config.yaml
encoder_arch: "vit"
model: "masked spectrogram model"
dataset: "simulated modem signals in the audio band"
train_examples: 78125
n_mels: 64
hop_length: 160
input: "log_mel"
win_length: 400
method: "mae"
mask_ratio: 0.5
loss: "mse"
encoder_norm: "rmsnorm"
encoder_norm_position: "pre"
encoder_activation: "squared_relu"
encoder_mlp_ratio: 4
encoder_head_dim: 16
encoder_fused_qkv: false
encoder_bias: "all"
encoder_qk_norm: false
encoder_layer_scale_init: 0.01
encoder_parallel_block: false
encoder_inner_norm: false
encoder_patch_size: [16, 8]
encoder_layers: 14
encoder_width: 128
encoder_positions: "sincos"
decoder_width: 256
norm_pix_loss: false
decoder_layers: 4
init: "small_normal"
residual_init: "zero_last"
optimizer: "soap"
beta2: 0.999
lr: 0.0035
beta1: 0.9
shampoo_beta: 0.999
eps: 1e-08
precondition_frequency: 20
max_precond_dim: 1536
one_sided: false
adamw_lr_other_params: 0.0019
ema_decay: 0.99
steps: 10800
batch_size: 384
epochs: 53.1
lr_schedule: "cosine"
final_lr_fraction: 0
warmup_steps: 2160
weight_decay: 0.2
adamw_weight_decay_other_params: 0.01
Rows from block 13 of the encoder of a small masked spectrogram model, named by matrix and row number. Rows with one number belong to one neuron. Each number is 500 + 40 x the weight over its row's rms, rounded and kept within 0 to 999. All counts start at 0. Numbers have three digits each. After the name is the row's rms in percent of the matrix's.
After each neuron's rows are labels from the 100 clips, of 14848, where the neuron reaches its highest value: "top examples" is what is common among them. Only what is clearly more common there than usual is listed. The data: simulated modem signals in the audio band.
# fc1: MLP up (encoder.blocks.13.mlp.fc1.weight, 512x128), inputs 0-42
# fc2: MLP down (encoder.blocks.13.mlp.fc2.weight, 128x512, transposed), outputs 0-42

fc1.15 071:494528443460492459505478505445566529442497512463540505458447589427478473460453535573460471420578501519494551545439434522524357504
fc2.15 065:557432482463421478510564487496448503478513521371523529523517457558508480545535422505467481451480511472502447499592528497492485559
top examples: fading; carrier: 1.5 to 2.5 kHz

fc1.42 123:482561487435474472558528476474496500448539464561509476433464493463440538552492560538489511446469457510449515520452496487449490533
fc2.42 133:527541458474504509439447487417471479533482500467511502515456521460509517547476531506479496510492555469492474489451525505498435477
top examples: carrier: 2.5 to 3.5 kHz

fc1.420 047:455488513526498454504515428485474513483474505519500499522505443442476448490579523527521453500536441506471486444531505543405502487
fc2.420 078:503430565472487492496538544517543497480502536554554506450496529524446470494562521516516573529509504476507465446516496523568512493
top examples: on-off keying

fc1.381 101:527532479468466438491552551457510525511519473460467553553469468422433478362453522487509503572488461430513400542478532545481449601
fc2.381 106:499464515557565519495491495537498505491520522528472496538527529586552508445454509497499458554494518459460504486479487485382540422
top examples: FM speech; carrier: 2.5 to 3.5 kHz

fc1.4 087:540467512484527501460503516391490479524432532530519493482486484422542495567562486552538516489546518517432421485507603464518502480
fc2.4 081:505521518469468497535483472640471520482538511434506497489558555523459494410458481499512463500421548477548519519509479518487482560
top examples: burst; carrier: 2.5 to 3.5 kHz

fc1.146 073:468494482511556509507529552525478489475545409449476514529533515565552501461459478461537469556500481468523492474457452461483504544
fc2.146 067:442495526472478558519506485380439507532513521451488500545514481459534482531485495485502502507498492498486391480515465462547467442
top examples: strong noise

fc1.271 069:489498512577498654560509477583471510532468493434550470518540488531527481477530527454465494504504473500530492490611536443553571529
fc2.271 062:558469436531591449468475464444461490463497537512416479525529515467496471482486543467533512469528493500533460542534489507445511392
top examples: carrier: 3.5 to 4.5 kHz; 4-FSK

fc1.437 085:453506468522510462489551508476476497454554538484475534574499529495538486474441506488541505539519530484485462489475471535491443463
fc2.437 083:512468451461480495501409443405552455533467533408491531502509450484525490500542532507495484479456449495496412574490505485517485477
top examples: fading

fc1.63 062:504499478479546565553496483528573422502488514560538450533521581512475510499498456533531518470524498454517504503425465456509488503
fc2.63 048:450454444467495523442466536440558493512525528554504471508503512424464547550507474516484471546451470488501476549544534479522492491
top examples: strong noise; GMSK

fc1.390 065:555530513496486414497543460480487548465478515441461553430563466485541604523526563561456447456429466498460467467573476504520451503
fc2.390 057:470553529565543487477618526535488504511546499559523433478504510504455478487492464452515569556527484512528535448523527530444567545
top examples: OFDM

fc1.24 078:557494490498496457610472510562519537452526451559543568482499494526456538444521533506466478580508506493463409518581453539519469478
fc2.24 076:544428527378481469465437536414524443552498503518471527518523450475471464533468470465441501494466404476528432480531556504500503557
top examples: strong noise

fc1.484 072:510504541556491485527445455533525503476451492489578441513533449442471507515572471431504490546483531502498465460499498475463501534
fc2.484 064:470485531515496543502540503640514503471501531513487485497447532549495515522489505519514531495483520462419497516508542488522547543
top examples: 50 baud

fc1.27 172:525462507518518506478495487554478501538496564352480509571500545445573419490582501502512447497558510470502475520562578537477503489
fc2.27 115:495588510464425469503517575423572492525501489514501497483508494492497530487498477535505469532472524503573533562425481517563433548
top examples: fading; on-off keying; 50 baud

fc1.60 061:410433568508514439564514568426530506516532456522536480530557518514529487539456477472520486562471498503553442438421500490503512475
fc2.60 056:455493455518499527466537525585567490451492488534476511511527511498503487500548462447551478485478491495501403557533472490530521518
top examples: strong noise; carrier: 1.5 to 2.5 kHz

fc1.424 092:550509494507488553491489491527555557441508558462474535511523510519496459465526518547547450479458452414437413520510526540456435563
fc2.424 091:512430490561490514496531407420339533483475479518498448562513466472480513461459482531574492517506553485547499466513515534449472444
top examples: carrier: 1.5 to 2.5 kHz; burst

fc1.186 071:444567471509528576507470471554554516491543479521562492414440473544513462458519508499463467530502490465457560480483486467544481549
fc2.186 070:478417531600545477482553477492488505470512501479484454545546544475514492524519512507522563444544502489479498442521546478491594419
top examples: FM speech

fc1.345 092:491459441437471392488491576507471511474479521500459435512544536469477506497515434498497552522516567546549395531474546547527527438
fc2.345 098:478448513428496535536542512483561523478489513577533497510470484496481538455554429520510503567465418465522586522474493468546468552
top examples: strong noise

fc1.317 094:468531472630510514492505498553443488544542500513438516542539449538462529493483516547505515451451473517508483453562522453444602517
fc2.317 104:562474509535491544480483471533441555479451567485457422466579485525535477531557447517496473413483506516513498413503559480534534424
top examples: FM speech

fc1.387 052:508498508510473433523523490578528483431473434514579456489510468471467457511511498489459459527491554506482516485522466495538467545
fc2.387 042:493423490558506497474506489524463457515451505502511488553524529525441568443468518554534478552503486477511400505509490554421528554
top examples: carrier: 1.5 to 2.5 kHz

fc1.368 177:561497527499500489462505524545475484512441563457454484585580540503650504439517507472526468510508497457534422512534628514483564473
fc2.368 126:500615449457445519508506546398501431534452450435509516540485483486451500451531474494532528529473519559565442492452514487513478486
top examples: fading; carrier: 4.5 to 5.5 kHz

fc1.272 073:527528487545552534445456456569467490463503551487531467488500475509521516523496448467501528428502517479522522568549509472536551455
fc2.272 089:465462518503500427467537461418492417490514511573506493501523479522486457442536548491514507465500512558518419402514567549476567481
top examples: carrier: 3.5 to 4.5 kHz

fc1.12 045:468480521521600543486505417514518425544469482515465507518536473484478564479489508430544486505555454429476529455453488534487529537
fc2.12 041:496506541505533452590563555456468507511485476487435522492489514479484436580467473544536543410496502491487415488552550438471509484
top examples: carrier: 4.5 to 5.5 kHz; fading

fc1.196 064:512522484517564452531521514568563486523427501390484529474466527477529483493495525482518547554538509522529596460443475472546493451
fc2.196 061:504448499543498500515557443570421503469537504436519491495536486540486493460455471498509497510495479472518505517554545547478544474
top examples: fading; carrier: 2.5 to 3.5 kHz

fc1.91 076:516473480542535514475540466543492522537490504510556461444580532498582543600463555483460546534469463474501423507535502484508526526
fc2.91 060:540495510511469482567378514522453506586513491484463511509496510550453473523559488476537510509541501537513532516455561536483479511
top examples: carrier: 3.5 to 4.5 kHz

fc1.401 089:528455498482477421522521521556556492498476538500521444503509522516539456501453432469499512479484489531501393494463508486458511482
fc2.401 069:502518524438478484604530496546503525505436532556529481489518500490531511523518466494509558490464476483469616473425489508590449545
top examples: carrier: 2.5 to 3.5 kHz

fc1.434 098:449488474521512436531497530496524495531507519587556493457477505507442462538497513528525529497553491483464587490496457528512522473
fc2.434 105:521505518571487525435521499497435561459527514434475517573473500506554503445479464553499476529525551461469445542476515479478515501
top examples: 50 baud

fc1.122 071:543506472543476454532535495480480533520541475401498505565440537524535518487449510588558534520541477549462535521457519544531407475
fc2.122 066:543444473462510493429562496446471480527536491444490502515523494552481485440483432504497462550483478533543443572508502512495508516
top examples: fading

fc1.302 050:507478489434500512458500461444472488564489509520498507509439445486505528548496487526498480490467525532467597444481504452488473527
fc2.302 052:499637424472458518454470550444602497538538497527517485469500517464528522539498440490461511448545548510531492459466486455515508472
top examples: 50 baud; OFDM

fc1.1 097:501545491541468522540433519572503538558485394537561514515561434583491487533533479449473472534471536538476432537469494516497552571
fc2.1 101:512506533437428510531475562479521431507486540537508529488481464522510510555503500483523516507542494440470545457415541468546417462
top examples: carrier: 3.5 to 4.5 kHz

fc1.182 053:512532480456518451529494487607529438485545530602550473454450527488508511522481449558490492474525456465459552499463474456491516463
fc2.182 085:520441486498469496483460491355527527536482543518501516521511483476496491433525499450517465536480477504507461492595564535519491510
top examples: carrier: 2.5 to 3.5 kHz; 800 baud

fc1.58 051:479541541551436482414544499463503486539441465463515522508503493419490534591512430468524496467428489557424525516517502534485553558
fc2.58 050:501472493524582490488452427530537528480525504478475536481502492565527493444489582488504540435575464541536467454550527469468547361
top examples: carrier: 3.5 to 4.5 kHz; 800 baud

fc1.205 089:531463511479482435509532525509440489529474493345446479553480487410563500478538471534526506469503502506551433546509574526485516459
fc2.205 093:516427545474452482535555474628477482492460477593531466549543522541477494430491464494506503519504534458534524461520501512471539509
top examples: on-off keying

fc1.38 062:491505439500482539530571509416512527494532394431504573482443550453526511457462559508452524480478475493465603480514471522554398552
fc2.38 062:473523539514506489496458606493566522471525517481464519485513544483466499509507489536469480568522438486513543492510518475472473563
top examples: fading

fc1.207 060:493541535481477577544523476442506486562494554521528480475571557554499458462462507447478480542420470530512547479549529483508538537
fc2.207 055:486455453497479468504503539539501476464502508588517507560514476513491522536571458507484544444492488524483484485576462482571534486
top examples: carrier: 2.5 to 3.5 kHz; FM speech

fc1.320 065:523498466520526523477537520543525479527453491413498541604573529543509484492457473551580486493491490501533493477448487481514480502
fc2.320 043:477535547564535475511491478586412545465506481537518489506510568494488517417451552492436523567522493486504574440505513506438525499
top examples: frequency hopping

fc1.297 098:445541519448478472496531560468524447521551445589531466469511537477493515536576502541475508487520454485464498475367464462446494510
fc2.297 091:528453516487522483562500507497552503454528561511513532513470526463464502564503544478467516518541524498454518445525434504556475459
top examples: carrier: 2.5 to 3.5 kHz

fc1.59 059:512566478514432451563518548507475482421530532456522461455411501484511494500480507473463553463517494519526471461458491493446425479
fc2.59 054:546389568530447519558521495468544543522423484532553501542547549541455520499483504534433467502457485428449541512500503537533521583
top examples: fading; strong noise; carrier: 2.5 to 3.5 kHz

fc1.488 124:518521542550487574490557453561471502583495485527560477498537552559479502403521425472443481512432457548510469486577491518480513501
fc2.488 109:534456518459492507448500532519518446525418575591497513515538552536550490522452540412545499463483506528541381436530545452495512474
top examples: burst; carrier: 2.5 to 3.5 kHz

fc1.326 059:528552554465499503524497455537541536470540476477479488480422434485469541457539486476467491503527473468462512506544409560526501466
fc2.326 067:523419542529528479512514496528491504511460512549465512545483521567562484632480577527517474454481472522482568478537598495516551561
top examples: 800 baud; OFDM

fc1.288 132:515602492500484415477455495492481480518472528586552473406510502482525488463543504492513505543481460536445619503522482487488560506
fc2.288 135:505459520539449507484455479530468518462538545561513449484532477517471458522519513494482487542483524506506517488566493510416536473
top examples: carrier: 2.5 to 3.5 kHz; 800 baud

fc1.50 600:445490511514496541506444531503519481514480452637518471476578480596490489476571471457560502533459511550572474527530419484494570486
fc2.50 491:507543498475531475499577552517535506513492490565506475492519515564502505436506506497517489497435497464512489441493509504496497500
top examples: fading; carrier: 2.5 to 3.5 kHz; 800 baud

fc1.506 077:467583479513517477512476485477448460533426469545568440464499469507473493568542416474477493522519520523477491478467492424558499568
fc2.506 090:493498368445471482480554509448512500451499497449440556535504478468531503418425558518500473521489571542533532530486506515518519497
top examples: frequency hopping

fc1.408 055:457543502541459503558501503454501471527448541527536515490516523478536435519511502477474490432477496508529556460587567509494572505
fc2.408 059:528460519475518529522534470545551510450539523499493468480502494585416475501478488541497480563453457476491488465458499555519506512
top examples: 50 baud; frequency hopping

fc1.51 066:510394464530442474520507557474529519579527534459498527480448517502479472460533455519527498465515533553449511522430567510461454544
fc2.51 065:462553519522591588518520489475405471470541499536514521518471516473460497564453520471561491516580490508575485507572486509525487469
top examples: carrier: 2.5 to 3.5 kHz; burst

fc1.367 080:530476480485570583526578508498563414552475501524460504515515533463467428541388508521494578465490417497522470473464533484477431490
fc2.367 068:478514557466405523561427422501480543514448546598545511454477502518511519492476437506477479540487539512475633506475515590472447506
top examples: carrier: 2.5 to 3.5 kHz; 50 baud; symbol rate: 100 baud; 8-FSK

fc1.298 077:511525504506510545539520503523579539490548460534525495380464515491436490486559463485458519485429460456484603549452438523456465485
fc2.298 068:501508455523494467473458482553444470506488551540508504551505520463510503503484482400484458568624508524543536437531560471478521518
top examples: FM speech

fc1.353 075:467528520535511528446418480479478451455506469569454524470447546514493514454538527396520469530527520464487472566449439478474593525
fc2.353 071:500513484494594506512579509474466557571467478617462490470553464519468507545442510541498503532508477538482536433499550526518464507
top examples: fading

fc1.275 111:536512534439484538498486509545468468511395505484498491539532551504492554564466434507557454518484500496468530501436485530469480528
fc2.275 126:493530439496529517506519554397456517452609475425511485468535453454488472425519494539459547506512468468518547537565451505515531502
top examples: 50 baud; frequency hopping

fc1.379 165:541454491562527498390520493551472463509490554498490525604503432511472510501576496504509519534507546493564370508491566550506563505
fc2.379 152:509561493491508507536396472489572508543475456444465563529509511565510524528488569490496488448526458477507496534500513503463439489
top examples: carrier: 2.5 to 3.5 kHz

fc1.339 047:469514463555609493479420510486502469465498433493431428528491547441484488464500507557498546517546523535550526489531441534520506479
fc2.339 065:530425491454461460516514496522574466445517500466550514462487456533535469596537499512536472475536521472482576527509536568477523487
top examples: carrier: 4.5 to 5.5 kHz; FM speech

fc1.187 059:527539463517473487516552508495526531440523489552566449499543527506462541439451456510513526545480526472449520477463484506455494502
fc2.187 069:537441454539543471494518470474485538469552496425503504436454450524502509486511455475512503417541518507479475521592494476510538434
top examples: fading; carrier: 4.5 to 5.5 kHz; 800 baud

fc1.199 054:543425551563499507512503481532523461503521534537518454426555486547474540557550460559496478415523486461493552487543557456519521465
fc2.199 053:512500452483496562508457449576467543444554465406491486531510575537547441531428546536523500544461439459451466558495457493543538490
top examples: carrier: 3.5 to 4.5 kHz

fc1.223 050:447512507499495523557566563427528495521480423475538529483515604502502540561472471508464493522490423459492585493413448474497428491
fc2.223 060:469532387510500483545458479505466495453489456495491466455557510517489537523462492489503464494504494444534445497476506478473450421
top examples: frequency hopping

fc1.134 109:462533523524513513564446526536515490525485495478487433476599507572451507483628451448518478482452516527491544447528483472464544522
fc2.134 116:543517494502441481511524548541585552472496506468509510525497522481559454632531551518514545546451547472464461504472528471509463521
top examples: FM speech

fc1.160 064:494498469514527547496511518460498500486468493428433539519519523523475404537467468543549505443549472458480529440463515461485441536
fc2.160 079:487554428505452478451479504499478482457558449425515538452500480454549507501531456459491514533535558531450495540495488457470459496
top examples: frequency hopping; 100 baud; 8-FSK

fc1.350 098:466445460409557413519435570574517456527468545557481530538556476554494598469462505530517453507528487551506478562411441518487521486
fc2.350 087:472553502467507541541446617479492492511519502492468505458434485500495533468490574530432493545481521466542568508499409553561471504
top examples: strong noise

fc1.499 077:527562463526505497507513500514543535494482447537541519520463506552456523486542532514460496549400522438506449457493460469462456513
fc2.499 094:508463539488482479558541497580531536497505551552531496491512514539512482593534502513496504505528514463493597457456513502501503494
top examples: carrier: 2.5 to 3.5 kHz; 800 baud

fc1.428 044:446492536480498491506431454500489465536488476451469524505424495422503530409564496447417520505510507499486558478507445475509498455
fc2.428 050:479524525561532522520515540521491488491422530563488434455533508521480525498501504557482520530472513414495586437470462503553459494
top examples: frequency hopping; OFDM

fc1.409 057:482579529536509458549558521577454431436503539564572440521553496519490476512493499435475518492464568510494411488538588537500547489
fc2.409 054:542525398523446498509608561503566483497498487489484494480536497497476536503510547529472491411487538497414507488486457467503549499
top examples: 50 baud; 8-FSK; 4-FSK

fc1.22 057:486545461558473566528479567578507463505501520487525488562559561506531525447402507516463496482526498530498514503418475452499434524
fc2.22 068:493454521545534430508469473488507546471498532517491437448487495473449506504502594515502523483497515476509562489485454512522509457
top examples: frequency hopping; FM speech

fc1.493 072:468524503489497481503508468554547485506446503515513517507536585442496502440553483490465461498490507516530543467525563462515464514
fc2.493 064:500486525617539498506546501520490448518465501451552479442487495529463496448460482458479474421478560498505474529481491410467530457
top examples: 8-FSK

fc1.97 070:499556563554464459527431568482469499490430515521536533517544522494568479495564498468463439531572506565534461480492524507537514473
fc2.97 090:500451533505510533496578475674539511506503521463508434529561496511491466534512511524522538478474507478445485439461485513480535492
top examples: carrier: 3.5 to 4.5 kHz

fc1.183 066:529496497417480587547505450466539521475486506478577467480483571458359529520513443510482513445506500498483485525462511511495454543
fc2.183 080:520566451468517538537468588355513502569505507456482534509490454492485506498493543502496493516490496508523506502444477486521468504
top examples: strong noise

fc1.144 381:489480507577525532481498486574481460484452500410471495628561488577547470484527462473572481528487528515528422520531557540493568486
fc2.144 424:494577450430521526499461554325586445514515505454477520487481444428521507488497489496510487482503480519521513559466488499527414510
top examples: carrier: 2.5 to 3.5 kHz

fc1.460 099:517487499420498541588491496484509525494473552489421515469513469515506528554464466464538490451542444536474634537523470522477551557
fc2.460 106:477484518503460522452488603524531506474513558391533489505483484471456483536562452530503464457549461517511465494506542511505472511
top examples: carrier: 2.5 to 3.5 kHz; symbol rate: 800 baud; 8-FSK; 4-FSK

fc1.113 116:488467500519472479507467547504530432489489475403536472442549552563452509568596499483479547534450522518512402529572511526483509559
fc2.113 109:526486538524524471507523472568527532511503522535477481515492479495544518461507539497535523489537518481461529433543490550488511479
top examples: 50 baud; 4-FSK

fc1.336 113:503557512498514482548453580490476456486496451525570480523536545525427499456529501512510499562491523487466461516462367507464448477
fc2.336 111:477477513502428525502506511360509509523519504472494506504501475541503520518467524526468510557506491504513454538488422493521457487
top examples: strong noise; carrier: 4.5 to 5.5 kHz

fc1.81 073:456408547450499548488523498548484471522468493498462502513510509518479462494513484439533475491518466493534417526564520473554545463
fc2.81 070:534463495488511455460542447479484483459520506506521506454491500573574471436490516556495548548513536531466510505470507452506568442
top examples: carrier: 4.5 to 5.5 kHz

fc1.159 052:519528573524478484473481507498468559453518521446509466573578492522541459536494515481504531396462488441523517539583518456514497440
fc2.159 050:465486473529523543440472465399494444521505480416459553490451398460482502466523508560501515525452459510485470553505528526435503553
top examples: carrier: 3.5 to 4.5 kHz; 800 baud

fc1.373 073:479433478492493540519484474538513423413516551451499462459476573447498486429487498495514448456466473420516476446542464525445456566
fc2.373 078:517442481598459504534483471551492513500529469480532485458540469571524535628557507512533506410547500526493557469486560459508573426
top examples: 50 baud; frequency hopping

fc1.136 039:450475491538539549541602504624449537530500492498526451533506489468488431483497451502497511497492490531521489476558493479488495485
fc2.136 041:514479569517579464495541435471466511477514456478434480491486460504515419485443534486552594467566458533486476508511497553592543503
top examples: frequency hopping

fc1.123 131:531487429490539550438475498572471472440524510512503493554493465526534465512516504500600530534548514441468527481493457520504538550
fc2.123 146:489539487495527509485520565440488561552530494457496503568511510454431526511531453489535457574490516446580527513456492532530496531
top examples: carrier: 3.5 to 4.5 kHz; 50 baud

fc1.178 079:481527458451531503490542588425535574472514490510505471454478450482497518494470487526545511430504475510482516520521433486553455541
fc2.178 073:492471455509473494466533529386420456463530543428460594492451476463546540524501548490482467556498525527565449485505492493516465524
top examples: carrier: 3.5 to 4.5 kHz

fc1.283 099:510506510497510503484488478442495505478465472534505500518460533469447552548494526481522508514508441456487522497503517493526516477
fc2.283 095:513429495508547486500518496516436502544450499558465464530559501532468438409540554496480571576421486582495429470466534463514514502
top examples: carrier: 3.5 to 4.5 kHz

fc1.439 162:548453458473480572483586512563516495459489503457475515538493554456557449564517430525584475502551531497537435510475551486512504531
fc2.439 182:487560464462489524497432507356451528533480479497459516541483477492497514485466547484450514525488472512509514515462486503476438524
top examples: 50 baud

fc1.398 140:502512495478517523536507534524510461485504551468546510509470559552542490537429418441540449500491518509492508514370509503492488541
fc2.398 136:466500477512518507462467476365444503518523476431461561547500459490530488527484498496491491504503476563510448548549477496488503479
top examples: strong noise

fc1.219 110:421526406468483538525511499448505511530529469524501498458554537531534492519570469489454501480498442508529508556506421480504408580
fc2.219 101:481492528526578489420448552443457451480526550436485471521506519409454538467454566429493481502508575489495502540515504448480549403
top examples: 800 baud; frequency hopping